config.toml
model = "image diffusion model"
cond_dim = 256
head_dim = 48
qk_norm = false
dropout = 0.05
inner_norm = true
layers = 8
positions = "sincos"
beta2 = 0.95
precondition_frequency = 25
adamw_lr_other_params = 0.00076
final_lr_fraction = 0.05
Rows from block 2 of a small image diffusion model, named by matrix and row number. Rows with one number belong to one neuron. Each number is 128 + 32 x the weight over its row's rms, rounded and kept within 0 to 255. All counts start at 0. Numbers have three digits each.
After each neuron's rows are labels from the 100 images, of 14848 (inputs lightly noised), where the neuron reaches its highest value: "responds to" is what is common among them. Only what is clearly more common there than usual is listed. The data: scattered letters and digits in many colours.
# fc1: MLP up (model.blocks.2.mlp.fc1.weight, 512x256), inputs 52-103
# fc2: MLP down (model.blocks.2.mlp.fc2.weight, 256x512, transposed), outputs 52-103

fc1.2:120128140220140051139209115167149161125144117122106133093154168119130144105129096144123082142134110119146122110144066099126123099081114159148182153082129111
fc2.2:168117071142097094119181130173097133141103156102142114069152104152140117130120118116112100110194096101138166159092157096142139139145124127127181135154132080
responds to: brown; count: six

fc1.293:184129081141109114155139151150096165142146119169131097102114130140125144156123118103105077153128076133171125119128124086107132149078134120108094151156094125
fc2.293:091115122132181116125142134155065119147080116105130063115122117105133183156082120092205063135102086160154110124109098139142142141078200082123209132089105108
responds to: white; count: six

fc1.267:150092160140075132090103142124153163128111102139130136168156074205139092097167059124127105153190096192097155128122132104114132116114126145106100059130131187
fc2.267:144094100144135106092169142164151070170115172130140096160123171127109116173086126086157101152115131118155150121092127142121123173092148136148171078152105090
responds to: black; brown; blue

fc1.70:084121097101129172147120106108137170143122124103137124108118179149131126082181091131084096146135106134109137122133128174145136125141154111117157132127161137
fc2.70:111116165100139117154091104148149077129138137171136103091136074110113189112152131141128122112139113142151077180123154111123131173109098086185171112072129128
responds to: black; brown; purple

fc1.195:134089109143050116182150123130147125107179080110144132179112125101108136101107122088100112115138073107118042145142121097069104136103135134143122086081107138
fc2.195:150074060081079148091133152118082122117111092154158131206140131130117110185184172125161076147157179148191097125081144125126156083176155082177126138108076099
responds to: brown; black; blue

fc1.204:136102102148138170127077198127098111127140128102155166133080132125121167122137184137172165164077140078129057158130119123066097060083117134114152178128108087
fc2.204:110068132106130130118144151124131119143113067159157097102150195153152122150136183129119161118124156067093093128066212166148200138161099158094138105098194153
responds to: purple; blue

fc1.331:097094114183119133096094191149199097120163143142082093168177112131101118193154134150169137211123096122123115149113105128137154161163176060138090130150040109
fc2.331:156065124141060112107166130106075144159093147142160134135161125139173056151076132060072131067149167140187163102146164067106114146131139084120151072150107108
responds to: white; pink; yellow

fc1.257:092088164132156164123155115124170121114152105155155087142123194113084144153115114119091129189123152159092049123088160176130125102120107148106150110109131070
fc2.257:133116089113055143117144185107123133119102170134105148104155124140164105190118135079096091162182100138110200122155101145102123102140096097139107121089005109
responds to: teal; blue; black

fc1.252:091153102114197137142145151134179180156095150122163169112161093109151161124137154108128107171126044190098105134089138161175124141109157127132172074158165127
fc2.252:130151134119127135079117081130122175127152093068122146101116153145132187121147112117147141068155114122195140138147141119122116129110133147080123080050095139
responds to: white; count: six

fc1.298:203107118156124077141136112128177129149125130143154166154130156128181093082145047100125106151139085100106167119140097177127196133099168084151140125080095124
fc2.298:138200129132060190137130186177126129148103135117094161123068085124101133170098158167156085081083112115078114154160076095067093153080081122125123091161120127
responds to: pink; orange

fc1.265:139078113159093110124136137124159120144068120134132171104143085094082130108158098159182134131194171134143156119113130095146088124071124118086137142103161084
fc2.265:133136063094117132070130118186155129131091118119099159119168151149137120151107097162149147139109119114160123149144118160185140185140115115077122189142180116
responds to: brown; black; blue; purple

fc1.154:106102157126100161105119206134117165121097151144189053087116124095160097152179172126071132161110139181084106160116102121145155114121163129108162101130105117
fc2.154:118117098111054157157124105102085109114162120058091195104123133215153155129070205189192178129116138149150129137082150114124113140113133104104145051147106057
responds to: pink

fc1.19:153103081158093114144064164131097084128123146124110116093118108123137134113142114120106088119186113159156163106102072105140132114105129153105154138127203119
fc2.19:107166109125063164117148119128134142124154097170152085139105113161154128124156140159114125124063156125128120123174191126142136110100173102146133123104192142
responds to: black; blue; brown; purple

fc1.494:138116150101126126124138100131102139155128090138127125165114106151103148114173066117106194136138120035123112145125156066149135132147132140094132093111135113
fc2.494:090080138162149135106160154157146090106136127097105107128155159145088149118138114136173255111134137120151158115140145106191151097197160131169107097108125142
responds to: black

fc1.75:162169130165098144182153150152105189128107191134148110132135066098131164069134125145152113103103107159077128011152107079123107106169117083133105138164172122
fc2.75:120180184080069169148129142104093049122134092142154144101200151167162066184109143131100135180185120160124111112147117120139114101147112119145092118123108111
responds to: teal; blue; black; brown

fc1.450:089086123114125112173098135126128086107104092155116104142171164086141143149100092134095147119156131112075140145115095075105129113113151119207146072163105105
fc2.450:086100142095143133140172080141158166133157146114092169139171100219145148080103137095171146177128143122142119121126131116094129173161171146060139088148123110
responds to: pink

fc1.155:144186162188123151203072119146146137143150097140155134150123098137192110155117054132137121132132129097084101149111103128126057078049125075088138174125095167
fc2.155:204113141052177122128127105102106160120168153120161107165144126037097146134130053142143121095166153134168119071159132129153198140097118131151133184127132112
responds to: brown; red; purple; black

fc1.413:105104100145199162138135070052111113145122101156116075173098119154082141138169092117067086133163119113104165136125161134077132096081107093172138164162101151
fc2.413:163142183150128143104099146171090132162111168104145090153106114147138137145127128100202118143128193142193125130100111125090111143094218093115149173118107172
responds to: teal

fc1.98:120072124126181164137090123108094162129145130098181141121085104104128209127148138118112159160135121178122171099119127108061159179102091127122065184204120104
fc2.98:105049130135175113087170078128095153121146129118219185099147056055145157107144183133147168183122089144134126060121098090094122173116104147121176160082067148
responds to: white

fc1.28:094144150064116074106123117122110119107126152124122160142137108152137152137104121179163126131081187120151121118119121123188138164153161086070152146078113137
fc2.28:084100068148118120084138117202121139118150119111116068110168052128095124144103160138106091111113111154166124120158151140193120140112216094120160121112172138
responds to: white; yellow; pink; the character M

fc1.170:134083089118073198128161132119129108111111186121165072161099108107118187117096112111091120148106134114179100181124123089057114078140115128214124097138105075
fc2.170:102130139136129179111230125160184084120083142111158131082145141117122129181133075151194138196093133134077104147144140159148154052110103116090152205126132129
responds to: purple; blue; black

fc1.37:085090190157166066181110117103067143135112174116189130113110103096102104166128128130094164128137175140097109149155103119112132094141101137075106157100128151
fc2.37:113078124111141156158148109116114160124157054161077125089124114134076124091117105116113104174166182166100127124125147154147137156090103133140134150183133168
responds to: teal; pink; white; orange

fc1.350:117142171167133152126131207152110080111151144089114080192146147158152142194141113139100137111098135132142161135153125127167073045139171151114108114132139165
fc2.350:126157092156117097163138104140119176168089165156102133134151095074134183054146169110174139115132122140128189149130070097086174127110121131117133114104157167
responds to: black; blue

fc1.330:186138128065122108111153085124166157150137092125116137141150143117128167133164118151094105120164016132105109131171097131135116116125196131175133164087096129
fc2.330:146148097106113141106103109130089131119136152162101122128184187111068157201096109143144102147147102112114158120088122148135099113120166132197142161133061101
responds to: pink; yellow; white

fc1.73:078083189168110075210211082133149117138135117124187089161112158125136069173152116118148139135061098060108134139114151140138093169161106095118117093071104066
fc2.73:125095105192094144166080157099134095116123143098114139113096079065170069053081076146057129162195076088141095137133121126104099153158115114169130114139109137
responds to: pink

fc1.159:101128121108125089095139071091118063159085180107158164105113129128153162135163122167073178138116153137186127065161129123147148098120103099122132114148107175
fc2.159:032093098074160145068138112117102098129149148131110094091142107157131101137105090157138103104151128124096137171134106122115098157135133129135162152210119103
responds to: teal; white; pink

fc1.250:085075094138107151160128127161117099126117137174104087143162082113141071138127140036115146091193101140164115123091155203139110135134140116138146118100181114
fc2.250:117100112116143134099086111096060089124135117125143163119160206162157123111131087117116122164103070086103160148178131164159153095133102137134142189151192084
responds to: brown; black; blue; purple

fc1.427:101097202106143070186122117137125135149114178070141123106169095150111112138131116151086126104165089152101151110103183106113132117194197169070136095095117102
fc2.427:115138148147159142159131095128128105121152099150084109081155164120086119154090101132142050141113109129097143140138071106101112109112120143156127143189079062
responds to: pink; orange; yellow

fc1.44:209101149188075089135111118147159143133142136115137144165121120124132117138110128163183099137184160077159109139155147136151133098117144103054153130150150123
fc2.44:135056125143139155141158138131167148175061104188139171110154101132086105092163118150161157130131146127116123142169110086131117110166142172105122088141164207
responds to: purple; brown; count: six

fc1.152:165155142144112115104106174095173135137102178099167180103139110157098103115041132129117148072115152135136150089085166107164128119154155091090115158123093154
fc2.152:156114139105125167191134058166127118149165107142144080118216136151135096086056132160146103133103085177137147087158119133138115139147168139151062133115116131
responds to: white

fc1.295:110140126141101143111100185138112134132142119129091111092133113120108134151140088134126176143111104135154122115135216125160127085159153123117131106095131149
fc2.295:139115120152106149113131151128114118088086127136201127091156156171079109111093080123113209094134099121099120147151009118188129083152147123086122138159101148
responds to: white

fc1.422:138080173123142126140100176167061109117107141104155113225098104097120164108140131178089139146091116134139065164111119116113184151181112087158091116076144166
fc2.422:134146138169123175107129063103113077125134101153123097170061149166157098119161099074184136100111091089143162166153124197095159117159131154127095112112145159
responds to: brown

fc1.95:150120166147152101093127124142107102136121090190084129166114116143137168089110111075078137155149106120153126136122102144083130115150156056124096096136150131
fc2.95:110151157110162186118122028091124083121129148081154134081172139102110081136134108141160145190120082134080136143134146149068138092087091101161104126092131142
responds to: brown

fc1.446:121112144122144169130050142048074123141119118084135171092126131145097140143198178078130120090152169157129182138110064088116130106094101127072087118143179092
fc2.446:143143106115143077116133073173040194128133140154105103115092164099139128132061142155089112078103142127104087135117102102095139156090107109178085149154152115
responds to: red; orange

fc1.451:145165160131103150120124070079119148123131120092106151170142103104094110133164086068173148179112162122094116115065099154130128174108132140074127151094165109
fc2.451:166102081127120134097077160146167114120120105136159142128141114150090112163148138155129147134077134156085120102136124098136133179178145109137099107080169135
responds to: red; brown

fc1.310:123114128127156183099083108115106128117175138142149093172044125102110101101155077062187143151099156115124083146073074174205101163145109154066163104125138158
fc2.310:086056112137129114082155147122112167168047132096156135126060049083124122115129168128080131123100123072137166147126111155175144159185131184132151104137120086
responds to: red; brown

fc1.197:106193130141154093157094111153187136158103120085180121173162113093157122060079137110103140118123122164109109114128149111143123170121152118049101130055151127
fc2.197:135115132127130128151133138142174121110154124142126099153102097102101082155147109117088138158153140202161142124167118099190100164173163111164079146140180152
responds to: red; brown

fc1.493:111108148131134142162136127178188141135143133160152180135112139143096134194126096129073108107165114137097098122112070159121054039055109114110145171161089123
fc2.493:107144187123138110146132107095106146105148133119152131134136159102137074088130086109195115180104129070056135081134097156125205083025106121147097175119081150
responds to: teal; blue; black

fc1.130:155169101129114128137176092111088053132109147121244091149146105110101183132140130122122093155113112094109110145089122092122093125129126124138068143124129102
fc2.130:140107140114161144154139122142167121151097086179158135120224140094101113102136067093230080129096064115151172170134124137073140160156138088121162081134120113
responds to: purple; brown; blue; black

fc1.368:147101074168168122081114149172213112137114133114101127129116124145174145141081158149180154122171196104089179135168139125138134080085159183178135129151176094
fc2.368:121084171111162143108204113094200092124121123158171098136123116125123113138144136100086169173122184104130105138107091111130162080125141180116132159130172087
responds to: black; purple; brown; blue

fc1.395:175195132138105147117189094159127148145124142093134073110140154150127124132110127100146079061146108135149122110102094172131130153083158100123132142137092188
fc2.395:126103118107148103113111106115156136134102138159111122150136118095148142093103057174135124160148145166156108120147075173144136131099179092077127118177123122
responds to: red

fc1.148:129128103180093123111081154158075101133174070187140112122219137115108092174115145131170212156131110090127129124172170121079122122116097146147133133167165071
fc2.148:130129146114118153111087085079082130128069155187154104133151092138135178083112134146113255166141145126142078120123094134042121084195131130146130126061151135
responds to: purple; brown